{"train_examples": 203450, "optimizer": "soap", "epochs": 30.8}
Rows from block 8 of a small class-conditioned image diffusion model, named by matrix and row number. Rows with one number belong to one neuron. Each number is 500 + 50 x the weight over its row's rms, rounded and kept within 0 to 999. All counts start at 0. Numbers have three digits each.
Before each neuron's rows are labels from the 100 images, of 14848 (inputs lightly noised), where the neuron reaches its highest value: "lies over" is the class under the peak. Only what is clearly more common there than usual is listed. The data: small charts drawn from random numbers.
# fc1: MLP up (model.blocks.8.mlp.fc1.weight, 1536x256), inputs 0-127
# fc2: MLP down (model.blocks.8.mlp.fc2.weight, 256x1536, transposed), outputs 0-127

lies over: legend
fc1.410:553398413413564496574584590415482472515524437430432436384445479476576444448453495606509458478452534497536550482551502516474529496491472475461475477507661546494484463516567469498540567524599475486555491461521456511500556473497492548549478541557550553399578444513511462470505501462475604511457568588487447487489504534513504514443501510501506413473543485494579524550421526452498448473656
fc2.410:410477628596515443453536564467517469479482525379511483476425560455579489469484534438533583450516514421523473588441504498548498471551459525609587526430498460450477522499588629494507518490452527485467490494418597581469553548522447574371510511565421465541490493443533473451471511549546441497542540427594484507530391453522445463504491531510506409472427480409456556516468512567524525425517

lies over: data marks
fc1.213:446480525410577461482474494539441594535570503457608411529435528454466428520500552534455547557577496471532491481454508476454566574521515461510480392566467532485447528445542424413495492461415405479471467492345523464450449543599424486428448506454534508511542440503533480562479437544510512456544540541515483535413487431492437499442454391497504505551573506485521512587455533540496484430454
fc2.213:550547647533622460369449493430408487489512550506548430467510562528408472461461490487459575477559511530591560544556479617496485537542419509473496506382613504480450450496541643464453504448531577489588526468573419525514413551519450477527451474466517474491516589445560568513548541490491494510399508486447413510430529506466456549494483530488499480463490508516534493446452483425510550529486

lies over: data marks
fc1.634:551581480520634440502558542480477461484479476408509569490461510593386479570545558506508489592541510502621563445489484473511533532539545493489461486558502563483509606487570443518485472557483539555502477469519410594589510561449625397474463494461423486482553534577523500499513457550517418486462441446494514515493502499482555548471490521520464501474505513523444529559379434526467511538504
fc2.634:528501525435669439490482528436524459509516438400611550476511496391408511514467529527530487450528446525585479551485479420471504565508425533501538463465518524433534373508572593502506505551522380539468505498458552426473535605522537400574468549582554536481523559465497481431519545492571521483527416540510534507545450485586498515492450520460505496516522498411436448519346482526513468459486

lies over: data marks
fc1.78:509514510556466473552463487436300497561517542435431447509501470568541492498488448502474512499523495472538515463541538485552626491513513464508519433486554564449390500578530497498439508426456554489536622471507578456522445474411575508498445502474497467443465521395419517497469471491541461547451486461492524455454513469476468606521468492504368558575487516434421457491395334500348596502471
fc2.78:495485499497439339518436488480593449508452558511592533453514478565462547491480585513441539526525492510468458539559517569482587483506458502567551517511617491538414547417560519534483593461442507500490459437575494510503459500561574487449475547524464490595435486519502478461516578565503517586515497447412523543626512472586534471481402502564373510571439461427473554438479419476391476436494

lies over: data marks
fc1.231:465562516534429553558442471452429483556456520502504521573473496454454468482453454465370494492477462588472468548510469565482512386501526404402498466497475552546512473371536487438455532477534524529504465475550427621541477487428440550519468425567497526435484447511523529494565577540530414456600471544535453537563487504447590478441534534484397539524514537546467579473559534512564548503567
fc2.231:543512514499498485467522458513493432500534569382507478662456504554372515503487460518399430560441467504443483497449466390468482537503545571443466508543538519492529497516511548526515417436425541476483482427505456430467552525467548519568455536459470509442512545509486531441463446475507505477462510510424472533518433599540559523508427464454464486449419492476439531512513536521435552608575

lies over: data marks
fc1.144:549664545412471397606548496527517454438479340462517575505463484504501498481520490440502493543459522497524502634404468554481535524495427415550563351496450588461590580454490517447451543537459580542497473516493397492576417541424519475491506406507499492509487409456479493485537503506476563523465469393575554434452501491496543565487480532485477530417510438467538511534506530551491557538489
fc2.144:457473420504454469603477497469472519462467558412542535548430461611485442469538472548567474543509526534465473389526454419561502596491525397536560464508488633480554401563483443476529473508452429544506470538515524452443456479415548472515532453479474541381439568500427435501523547530511450537597515616407583442496532476588484549468535535476463518567485516447463504505480558446483496451515

lies over: legend
fc1.583:500472554517531598412459523552503483539523522517485529517425536532426467374484509455480522553481573426463475490387536619428468580425570514425410577501518440587453559540530511555540558472473600527503567492579655480550517537477545421461436467487528536600548553550519474509455542462478480585579503521462526520546551459505463522530470537457462474539481515594493466557566481422500563537510
fc2.583:492496521420467557534581507420472447523482461573508594652457418475520435423465494505451510439473464485483443523535482430445464507554373479451427536510614483616481539454481478485472469517534447431414480506480441468563544424453487430601513488544464475536503550524451556525521472410550522474422510551503558494540507466419426464586461470459530544504519542585438604540514453573538515442511

lies over: data marks
fc1.288:562596551454510436498554545559430492502497493457515554468578556405522488560485517442519504464531432523526368577449414469553509507554482363540520487552559642543522532464508510441538478434464553503564485514525419448440531497553516470477556567456521523592555509514473506460547539435541448527519610407418482491541571532545612478510451490492454484456489523418503469492371537557477484568427
fc2.288:470439402580464490506515474446477576528462518426493428537542591495499438480510498526527411436466490463529383470544476557481507487555622419446496550432510552579534479514414562462509587481457461504484499497477653494512524434572516447441518503550455485533542519506490535488440452563483526504485583594611451548528473445479549545562527502510456477604449503529478465539371512496492486436467

lies over: data marks
fc1.335:539492559567514521599480479458577452436493539535491467575573488503526469459560506465486503474464503506557603439567523464477639478528523495519521406472525436529565452546502521560569467595475562420511484503552470498563526534478584502502489432529450484481486471498411569434533526537505515522522518589453489309491478539538477547497584502593535408510535440488496481463576436448514527444505
fc2.335:480496524465509490467467547505566454438533516486528469519452511529557500492586539524475486447572575479570512538524553513450672449502504542548522425527465462512522522547492575527546478516530522470543546508514455548552487513485557475513562462430623466391530511465387507492464436524478509537472494414603474307522453426489559582396465508543594425487475592483539459524539503482535471558450

lies over: legend
fc1.539:544496548448475436463561601540471496484476531458556537521524513524526532507519470479396460486549561477506490534583588613489467470538525551436477528552526466493550520507478485477495455559490486457516513646429471438468510577489483566516478457456504478504565467477443536456568410468526438594463464473586518487414546307453404388491488517492507509600483526563512470535552445529466523506463
fc2.539:483480522448546523521491478621483507518552495465556496551577451514431545454577480469449471509477484421597574518509537474440458525503528493504622470404494486515456452476436625502455459525432619484443524516520506544487454420530482613534533634556567498486520521498489547489453550449531596461490503486333535569510504527541341389530510514593476551501552432560531472465503511545460517378517

lies over: data marks
fc1.353:411429507578498520452392527549501516462484513534552445481470491503472437515457528520493386525510513501505568492518553466507497519477440403475554543521584507560558475392534423478513509530454535480406476394508496489533483412486371441503459558525475521509484428507511549487461390435556467511532543506532529508483547525533442488471414596481437485429512432466506458578557560428495438487473
fc2.353:492546469495444595537549431446488525492537522545525488571489559439520493507460550505606408508490404423541561528465534434537522555385509472370543494517461440560514490593503519487533486510489463610578529544431517517487479609527526540414391487486574533530462446453501467494536488590521508537406546509451450559486553511534540491595431486562476516473520467519488498567535526433525562470429

lies over: legend
fc1.559:507479491530481540556495499501511454495492510477527445505490486475424437456519446436568433537499452549458508472535529463496525514485574505491482502562439522569492557521478665511514550441419520365500492491564511530472419383371506547585495407484495468433489514494440503476424566552485503510453456345484456552613505570503389506501470429416482463466516392529497558533470495496523565525475
fc2.559:520531587558439448478418487478499461513445499458403520469551458515481466506500519569573540554540518592496539489450543452492571475534456561523392426449483521512494483503498405546454469612464394299446515469474554478383542526449488577424502507495457503548442497529451545475582485489479514428483539567550492520580441547556522483435611456460509510563516592473464477544540544425576483545509

lies over: data marks
fc1.242:576492448509474448485489539472542463527444476511548456533478510485402430483482429385564617523547504532523534460513495587438558471504590559474416480605566511639450419499476529486476579460547591465528491568569559506497479467500517416491484526581545493461531589528593482542420534508441576504464354596449441547565577512473575568496526566476486479529502538527464548565501517503537449482528
fc2.242:496496533556540525505595494456598516522582476512546491460396489449532482524519505543529623437512516486505563534506509454477473512468509553468393469461522451638425588464428458487527426486390457526476480493409418485553472517469511401569488529495516500479597441496474511456488543452508484497495334470612441487462539513482619543506487527462496458462476479573493510439519441543448513503535

lies over: data marks
fc1.444:612515532474496440376596511481564618577553446512485525429520566508519501475529511493467598427444476556501495452486480558467512432558497603480568457468488519426455537460467500520439499588498517555501512535367555522476463621486473497519553456530525601624515531521465510500430536479424473495478564587551498564509398511460474550516559447616547444581563564496537481536424515472477525471466
fc2.444:411420458595493498434448489498567611470558593445417519514504442475514478564511540503548592540489505497410504532524531489509511371457540523426532449438516567318504443476455482505530502547460519578482493597595512501534467386445449546507469407414499516519538461512491453555550527514476490544433513492462521448464454466472439525521490444558522465516501496455548601463480495556488483426516

lies over: data marks
fc1.741:539630453567558521539472509529499600492566523448494550529465436538449452521599551554481551470520500428494515487511506581434485603520433431565517425492504478561501442570475527497506537518477509444508427498506433456464539530511460570408530495575494498474458506452545469542490569568573472467406485444429543506552492413466518403570502493567525484534501479424495437515519491478467574471587
fc2.741:436497432531439483534420436523422519519527422501513587451500510496428505565651496446471479532508496439508487464437500460491517555483474462535474485531410498617528544511505478508573458558553453469499482514482600555476555617516442551568514512489551469487509503446526536480460462516470491576601420545564510572572550509499547388513396632542523529515451455439536534513550553545519508492566

lies over: data marks
fc1.248:514495505534471409524445513525494458560517480479529520464503495522570468541466586486495469458465403449532554502463444587479384412485486573460496452532508447427489497412530500481550511522494446450412444458583441466541541452345449471448479431477452535461361475443561433457473519398488464470462436464490472593537528480521531471503526487439477438501502428508398613546464426452385485498588
fc2.248:456487495491495504513507519498502520644504512517504523402514416552516490544529553471483510479518626534550474513476480531493420532489497510582470420460530426492424507604546539520539468470524488482489505553617481488487489445367450500437506419498623526555487486445521491499452421577471551479446464529440481644487451519544489561426478517441499462509487548532498455608492355483416536422532

lies over: legend
fc1.31:521445633565521531517620499512416589433500563418450502467492483564504474550471482547460528412550514509458445553486398413490493508441507619456492539572472560477426557414559453534521512590589499439420576458478466387524496516511493638470491478525457548423469461468499454528470497429468511475490519498599520425502416437495496448519491401535485484415541497518516536603527589558576523520403
fc2.31:454482566475483504548511484489403473469569528405443577450447463555533419566522467457556525457556498547410534578540464502476454413492598541623473536458569461558440478532530583559529485441401574383466450445488597495586430455536481489487535523461504478503480490487552570512505529534456482591499506495449402443407452563484481494461444479525509489474511472571587541533454537486515506500561

lies over: data marks
fc1.767:522440533552507610527499534437529466507488506576533461466476480461564472443427634554485436573457454592474518484485478508492568528543516424557533455554529478395397520475521513541508481544558468485417608550494486443508498489478372541536532607371471418513504498477482519433447476474480421500523481427536454502564436473452412464537530572532354473516531605529465529483452487424466581423456
fc2.767:518524464422576577510500497511447437538462480574536377458490508478542548475474376523571529503467570616503494545530491410538515548392467338458503504559529453533480524581499469557518528507486486525542365539471607540576488472421387486468545558454467539450539438533415456525441552628471457652506489604447433509457474534530449503548454416527385557518582401504535436534494511488457428502571

lies over: data marks
fc1.205:533529417465480513491419406491521512486456528522508561585431554522563548494473527507506442475524519447592501456460409465532538451504517636477502453516439476378511440549462467484494572413531517473449514387561560456606592449425517520493509595585569484489526483500531488534521562416576566519525545544479430520472491551451508455491573603527409495521589506469528458541492556549536528551455
fc2.205:490580494563435513472498548491574514455508498483613520529483492564553497523504555468533413490454514386557466528531371415573564506496467486504503487507516412562535551447547558478568367590526484495541477452440507477541559488463544546484535525442467553533420535484506459511467490510588439540501498477549569487501457491334517531496446420601420450521559472510500557390543460384445537495415

lies over: legend
fc1.702:460468589484583541536480457506453480602539480557505459521577547409544526527464427489513435556461536492517584593522523521538467503466511488466536464511500629507470553498571399439491538562553528484513515441483518545526512485490544458496590400521494591512557443479451477600531547481541433523490598569514549525602436584548503481504583563491557497543494433441533578601515450500480550408477
fc2.702:486564418485538474532504491385507405538459469498616466577594545491530493515499506520425498429436501499514633402439487570557464421471465504563482435536549523505485476506562595494578522519468455463480463465525538445484488499540475478533480561506441444519508590587450371455461488444470477505536606414518490501552496509492446525516572501473517519469526542448490450519612481511492434585464

lies over: legend
fc1.183:545425489484522599407597506651498528514572502478560433529458445510434496540514415482474530466452483558522495407474453459502525501451432538482495493489433567485454504506467444537494433503436498553457563624505421431507493445450525557445543434524415496477525477450480554525522547471464504448485525547571438459522589501532504618592423479442468556469518460500504475540457469603561578489417
fc2.183:419463530562517545452463553469545474502534487439561507502527415518499494502512459547464539476390476512543528588520511550494483479499569572476506485491594499533443516472435575485503520557604486478488458483422581599500425517495505564499453492529481439474491558446478529466389456517497577597486495462364367510462590428492480545531569508519485519520360515454463540504437536437479535558489

lies over: legend
fc1.83:533484466533602617517510470576372430468465571523494417498546535446529487392481481600452467478490485400551512522470437522435469494503557466441554537490517493453468568521530453522491445411509581523564461546417461508484517550435571544505467505538478504454540556475461493463409557521462510593561519556517424503520470453461496566524439458535532403550411434442403499480411547577483485486500
fc2.83:517495394423480505525482592569415434480477466408449456435561499411502552427498492569483690495440492498499451421555497467396487474558510531516593484560526588541492524555570587463489507437607380562529527502464479497517496479552465539519520555500456457460496505458504534481568507523567573508655550434507462523560523469436416518501493448431521463507423539506504400539414515479517506423465

lies over: legend
fc1.382:474544463493555553482415536455536561478438557568503492483529553515349531437541606541436520556513499578508545514483552464477619408376508475497526514419543470468457512438471467518620521404522460519459506507470471518531464521557606453470504520552594473496539388527414499543477552487570579522483491526472465514446449554524473485504476514399506459435473517562510467573441461513525493436515
fc2.382:518458521521500572409530487577502585516483471604477560520512475518390613418511515424408576481449513549461526455493499527500564433618501435484486519534483499442512523555485550540441466372439529447499436521449573464461491517596513450494540485484474532494495527570495474454491485495492397493568576506517518488391459420485454477478549572524518469573541489532514508427377425531567532506504

lies over: data marks
fc1.346:506572515555466414453528426498591497509507289538521531506461577493443471543458472489468474582563498512633492479439556482539468460502559450525509497565483556588467526372549481529460503569601421469557478428446478590494534514550511487495489497454488455528515490444504528480426485565515530482515488420458492498499531474580498484478478454383524481452587528520440493485504523402527485467599
fc2.346:472461478462490480441498501538571463524517668477531478521464536394525443547489505576501597434553453491608442506477539496417526560534494511499476512451514535566524494526536530537472577505444541412463476480498454450496543587469497433478442540463521551500576415544458435480573597456416444520511494536499520475443508532486467494478401496505507501523533504537419521516469488508506408524494

lies over: legend
fc1.412:542448430492565471472427479495503533527459577483523595566542765499502460585474562478556479509527474519443516433524529442574533488454458460540546420583542480511498516421422493476499438461578546512618498504515517545418604567553523548469450476526540516541526628513505554488537484489476447501534531486502635484491440620434514586493521506550484505529539558502583549512579491496454528435518
fc2.412:419495633535491434406510536428435527465519438489570565537495576563535593538369516495558506510504520370425482507504448555556507554515574447534525440412503402532504476507473538512475542519429533468495463467464502506429532518533532466473459527493480497479520448590476460483490489533492575474529479518492559466508458468503462541587471421563478457418471491393597518382593450441497541471427

lies over: data marks
fc1.433:466435604535555406427485457469508437526476521457500433510562591481482447459410467460510489566442504421498472455559557546409505501536456463442509514415476448453413425515512486547475544480463522455499428494476567537483501470461516437448513428475496500536516440440531562466552495457442480451524498542587437513535494506558565620482481507493463358489433521600522506423538471490483446522531
fc2.433:554513480499619491430523564537448446503505427486528466515640562535556486440437505519544454434461477487511474473472560422438506525409546463460490536547457502513494514548478524532470431510537484464468575531491435527495472556504502508518434452533525487530556522428509567636479498529511476588511562482460379565581515508459590697446477466566566533571426522654522500562538474522492494462474

lies over: legend
fc1.693:485419465524529550489578487554517470537580470452534500480499510474439501436487511450506504539479514440470498555503562553527542516467524393404491481510567494501503465491504534591517452462495408480529429475479499525485471491483469517524578425553432436568508476514553583481452426544474543471515520504479443526368467578439596570507521483519553553538555515483544544553568460579520547469509
fc2.693:492500570508538529517410381451547463518505544468544475456476483514523590445487458594539568496487487492435459480479569486517507497558523403472530536541463537495518536508492503542537592515547625473506509519481536498507407544455465590452506515408564493533564464490517604517565505388505526549412534528521445481426457425498640540454477525539499527460588506455556477421510518412516498491501

lies over: data marks
fc1.304:550497519535461448402499528474490590365433610573471520499492532489555471565507603515372515475504572451568523471567521515522512535483488378425466511399521531519510471332528539671457524449542477459526504472548561429428411429559440564543489441557550553501541480481489429525497550492454513465613481521488488542495492510448521537504524496526498494414461382468442490510577533537479545460602
fc2.304:449511492516510443535473478494495509288536431445520549574499508491430488535504405425531466481556402437541484505542480572490509572517455518504546436449486546459506501615454499727517554567499509494461462507514478508519527517562418556517463444568504415586505547464489562535488495536521521519547460505472526559423474493480434521477509506505434511425442567526466434483480394521488478571569

lies over: legend
fc1.61:554467560526500599494572597574574612456528556573512586496506505478393423477480483479406507569507490555488431478547567484468561520560486484564572501477523513539509484511483520572538379513477541543451456602439488545514446473522468536532526465575495494449512478512520491560492506540582550517489487588537583443530477488484512561626521509532482539525542495496542484621553592492566546493516
fc2.61:414462536609552492473478485513529609526528435577484562473490509682349535373434486509438542465433483493400391532387471538500508423522486482574507480422448548527495508508539493515481603528554558433471503533579531520443451474539452512496435474426560444498436481465502514449528530465410479511559486480493517506443416439550484527518487541566543518509545467491506455470520534497498535467422

lies over: legend
fc1.674:560573437567569473531414488489498505560441488548503578520530511534512472546415641517536472427493452560527468432574531567545497506504466454567480612529520424507500457472504463418572560487500453437503488544563512532508518482569549509518657476479496581509485585530489502465510547461479479523442528500479527541582464472662435512376519611539504522449423494445573525403471551381446627530559
fc2.674:515462397458533429442456471541498512511484438410585529498415490489510454545551464529469483503524520564570424586459514446580509412571618512486492491468413516474541472543504551519472528545506429461548483518507505554543432538537450634492481496563485504500478446552467630483502394498539534474523576524515451501595471514606441446577442471536533498571524524534492518542486509536548469480560

lies over: data marks
fc1.53:531471540461502517460578461556647446561539477538531499549562429431458492446523583481464554479462516427522537531657510518480567532495451551523586554537443398485554540550459556516491409541605447458458432428429557501420578475439504490525501422483491551451449455497534554507581575505520499502579482511491463572547538473557506458572415518430425428539615535554430481489521456420422526426573
fc2.53:436564538504484392520428585432623447543496491460615469518589466555503461408508532551469622477502506506511493481441465443409501595517506498519536496515572439473517484519509483517502595532452466466576555462541465496549529511591433478438494479515511471500462618476512506459434492503478423466412505494532495542431555548452589373479556534502530459528577494531454523499477468565500431514573

lies over: data marks
fc1.279:450404464566463474452482456449508442524433517473459517564524538515484521481465523478449505428491495570487514434446464548560486374498447451506505482563457489481534537401502470599484479493501490566548571489581586553636492507476519449520468483517498497506496526486529470487536491478519456531579470541522458521479516531399513469511496489540483547490425482445503472538492483511620571388519
fc2.279:541505527503445454425501434591564392503510449448487555567486529570515432447514483453487567558514476534531539574550493412534515313459612493527487507409494461474515478508547579505553436568439570501515487455488358529467500482490527356444513505481555535558561419474514454438498488426415521498443497539473455461515538445524535511536570441441486471481495483431468551481517475505506543579506

lies over: data marks
fc1.401:467488389446446477436450449443446492513470430510565497509497454515523512523472542539457469489497621382555463497535532515456507387477521496472422399538449528478491485528552498577502523560484509504567482604524466482517478451413460519542531474444415497514463477458472489438425458413447448522482393516528526576510547485539498512539503604470397571537509595458485494486497679486546491440477
fc2.401:492481490431546462493465540507624498507489508530467468503489492521550588487515499553555506449519415480468483451558492522625524543489500454565517546539532560502528470460496477555442483561502475510555473519592410356529466445495454461503511559510565486455475524575424453475453444500487478525544597506510473474560429628473487535513410521421469571459446492569562419561466515524531540389364

lies over: data marks
fc1.294:396574585589554475530402471537493564572434450471498416494526535466517545499404506486547531420554547541452502484479516534528518354469455579472467513621567502516458466481528466476558505399477499495443549536477533504511495616498478503500523458478458489494450529386603443484424628503476371501516498441511519524469507465506508535445470522530530510447434479468499452487584551418540676490486
fc2.294:490486462341546564470467430533463494537555524435562492480513520646427526487442449583466526486460543578389485506525489459448518425515443504499528536372433492513467536492580462490497490508514500569530512520529460501478482430487451460500575454526554477521502401503515427546568435440467563455525437458518469558481518557505498550495451533509518538524418500533484542467497482542495483538449

lies over: data marks
fc1.588:501477481471465536508494512532542533489521489518392471489490514550561608542468545442564599481489466550512633587449510496492490519523473407618441564502567473499558547507531498439578504344515495570465487464487556521481473480508424496417595457581500532519471499468517538474518522481472558569506380549495510587527468573478430465548485531537535590471460460575526470526544558480470556334543
fc2.588:502505466557510539499519526546487580512525546511495483492516497460537509436513511447516476467500515537498599432538471461476531484535527432454521481513445499565498502537555586477513414412540497589489471498570481465525445544429451509534574469420546524514502547490513471542458470482492383392527308489548449508534495439535422497584512456507519517568508535522540489492450550542534491713528

lies over: legend
fc1.268:484533548619491483512513493490549409493519545532457445479534468404600468533433523525472508397477539431504532549507498483391491524369456489482588581551484574454489521577463549475484485506549482438498501531417433596682573453504487421417422507535532550475530531624504533463571615492556496568477464470520481539616526437451519587498568489536452459508467473527518536586546504379527466531526
fc2.268:581427573422357437552478506462558402522469435434453470480538595598565441555492507494523460524474521552502476571445546540471493467596546484401572536401539535417471455552479478494415506439432530492450507456645567439495576490529471395474451488499525457456521515501481550532474450479381498430433492495534521529601526531487490560498408448544518508479489518509503520496581460516485502386545

lies over: data marks
fc1.81:517541489451488541484415479557400437519521483416554628466526458545469514526445559451617453538456482452533536528376646511503440531565579559405608558487523581523439472564536499536479492492482526472544491501465436481535567479486490532568495502477516549540432477519502547426484580507627516512552481481399469473535492501508510473613531613451492494484530445515548519566490606401423517504551
fc2.81:472543433575550484465498599450423498532463485472490511485489484502423524545493461554536563461440461334483565476600456456481479577497496524424519539539482501531486512514569544477525572499587462441510510518553542656497438507556545531494624594553472492421448566524444477563528462522477451454488529584653526500506543506558509492544449492433478531487449504453551528438496482493465515480523

lies over: legend
fc1.275:473525497436540476460490534511494532557501486467530490473463500607521459493458448440515475486501493543427428366538483521509469473487499433517537466448553477490501464481437511493431477483466435500470497406586462627553574489585476477512488583507506503528508556562515506457434523520468502578520470436469471573561452476496457584472563458515572566540494474536544493523513445462571447576520
fc2.275:485526449538501407490564473580526565544418506495550528549466519456542477571320488490488599446476496545495473568464503485530456598433511531505445405609497481518471452519522417475516539486529517543543530422567506429488496519594525496589475528451500481456496503615499494497501514533542493439619492500494565535500490566441496545500420538535571555482505515450513552532539434531527539508406

lies over: legend
fc1.361:455505532502501510479547496534513565481478591508545482549602619488551432533523534552408479468451511590439545445440472387542516483492531490455600539540468502546591553502553585502536431487560457559488505501559527567509580540528498509368542525435424446544594559510469571428482499468479470591549453442370479511467465436477475483546516503453487541514618511432463506467432529501515471484469
fc2.361:549501565506464473429459468394500513520465537484561437569519516421498401413476482452443450506495506510491448535475483520457496585541571471435571530464586483559520404499562457488496595553484580564511510535431474485459504477568456510496470530518554482530434493529508503536467485500563507441344448620501504500539441442558445475576474524451495547541516564475463556574491545443547536515393

lies over: data marks
fc1.80:498476519474449552535507532479418444451476550448521520538478552447505517519339522545424457449455493565596446508379509509503568505424550461534533491472462493574462468457579486479411490460493493513588428485483450535522466614538570512630457542496561408489561399469445585511495555483572498481548437543445463446520534574525525437466521529548514525475531485518574509536514459531404562457538
fc2.80:514430477454532451554437619489640484483456511505522503577483519500545515549524514547543474544568492472531371503433532502542505548506453519435374514494539556528517446487448420470481607503506377580512509533573419521566505493519483415603477495445459465473486544493435491545496525584421492516514483550435568536456517531483480507521394526554559569495481488502478530612474443494508525416550

lies over: legend
fc1.644:581476513544481487497373445411463548534544535489505540531517503484522486461482508424548465457495545547548500504477534535592363476444592436506519533416504453498418508558513567484502534453467596405479598540467454570512447556493408527527556564606551467600549451572497472457456492597497501494431493546568472450507531511470503490447507424478589435575552402469599539543502368491562537508498
fc2.644:436446518489525506516521597556546525535512535443434521535497451513526518477503479471504444468544425526470465549558521472517421428542510516488455525575551486507433496402546496442540484459457496427472435503493562487421461468481381537477493499392451492416514514414475482502584506501535488455569500485428442482504413497535517503480510496562618400434532590471441483440474375515586506548515

lies over: data marks
fc1.509:522571498473455456454528532543510483574442574412457570496520471579492552499425414622561480417480527576511574496453501586439429621467459541452540500601552478506430519539504436490411497461506509525485487482436518498473452465470503451458614525591556541467550476499432448484502485555413414520503433486565515566430483558389480466490486548544554479604496476441483436445531437480518511500597
fc2.509:545460465412466492508497509607525566492503448511457519441560450562511425454527480462498387501470561547511492470558483564460501414665419623459501463485468514496485550468481484514422583603469476563531467373434455555514536468459438457511459569581516486483565393501584550510547460470450518533502452507510508537514465438426452603469460437522507497452543483576489604471499520614530562562576

lies over: data marks
fc1.254:549401456506479474529452590556345450487509588475457521495495532559525623507493517487460504448521573597445475527459491564498496538391519476469457463417468525496595468523474501456539411538508466509410574530542545530529549426500464403519476400598552527470535470543532491471499509364538427492465476519461469514532437504449520435456424478512502515434536521478429531454426514410539414509518
fc2.254:571503552470413500495497526456344530486531516402410485451482578539423526541517446493410450485494521599434510540485488508430522543568448452513510495575535446528496551530440524485481447555517524493501519471500413567617583497521527468545541419498487483570487522469575538599575538503459615519553499416548463575528410569514585550436509511521504473559546428571504499514444501505497531558457

lies over: legend
fc1.407:570528551467516531581507413526561440533406557545561510564518504567528508553460522478444552565522442426468467537555514438489498541434467609535511492515460487459479561628453465534572469508478539476506518521549526517465504524498496570537531569505562617502557494484510522527487457484543542601444459522528579558479517511508480518469476508459518560594432481437460499553560516474371424495484
fc2.407:437410408511527457551446415514515462491490398473616524578524532453528453565444474503492583505528489413426395420441455510532453520579581550482526512524508480507454448424435544501545540450461473470473512494452469492485580405528522598480588576555515475409467524512474506499487524456491474398478457510466607466539545409562511509448522514425485492447447517427454443471543505525512387573541

lies over: legend
fc1.4:521489490462540477454620493510523499561467438541536533556457487495557475545520502386594467414502568474543519416559479503516481517550444579540551401431527514489455591533626531535468534584471429554466457479494486508524476542467523558463512524537482596494503554444518491526484567483486500510554481481495511512530441565542456556469529439464519592524558494515580474480412505530469517468458
fc2.4:545482501533399500440517497533575462566446569576475624543387424555588543521518527517543448524510470474528471587456483460477510567494560554519525451522469460509526513519572448532504476544548517486434478520490564510416517469476482555587546571532423437503588603515489520483537506518515472471465457529533508488507446452539453442500478486454497556461545540524511485575453532573540519597467

lies over: legend
fc1.247:510508477540556495548458513578583517535560503513577530495509485522511448498420450427559476593452462561501480603466516540470513442543516498461559536482447509472484500544384501479512503476368540486611498514492476489543443592459546508544476510408559535499463625556494460557515555585460515481511505622526516506517473552457469495529537432441490461568609502491528539487538511447438476549529
fc2.247:507491611507472469522550417527534532508486556572471536551565495510494488503453492502437463514538509518442537433505538543480489370508491434412445426598581561547512444479464447500439624472559412572415542430595510441526539548554516402491444483454508530502503492563512572481420506498581523528511453497437460516393463475370557476432375431495495479460489502452557592432530468463480512516473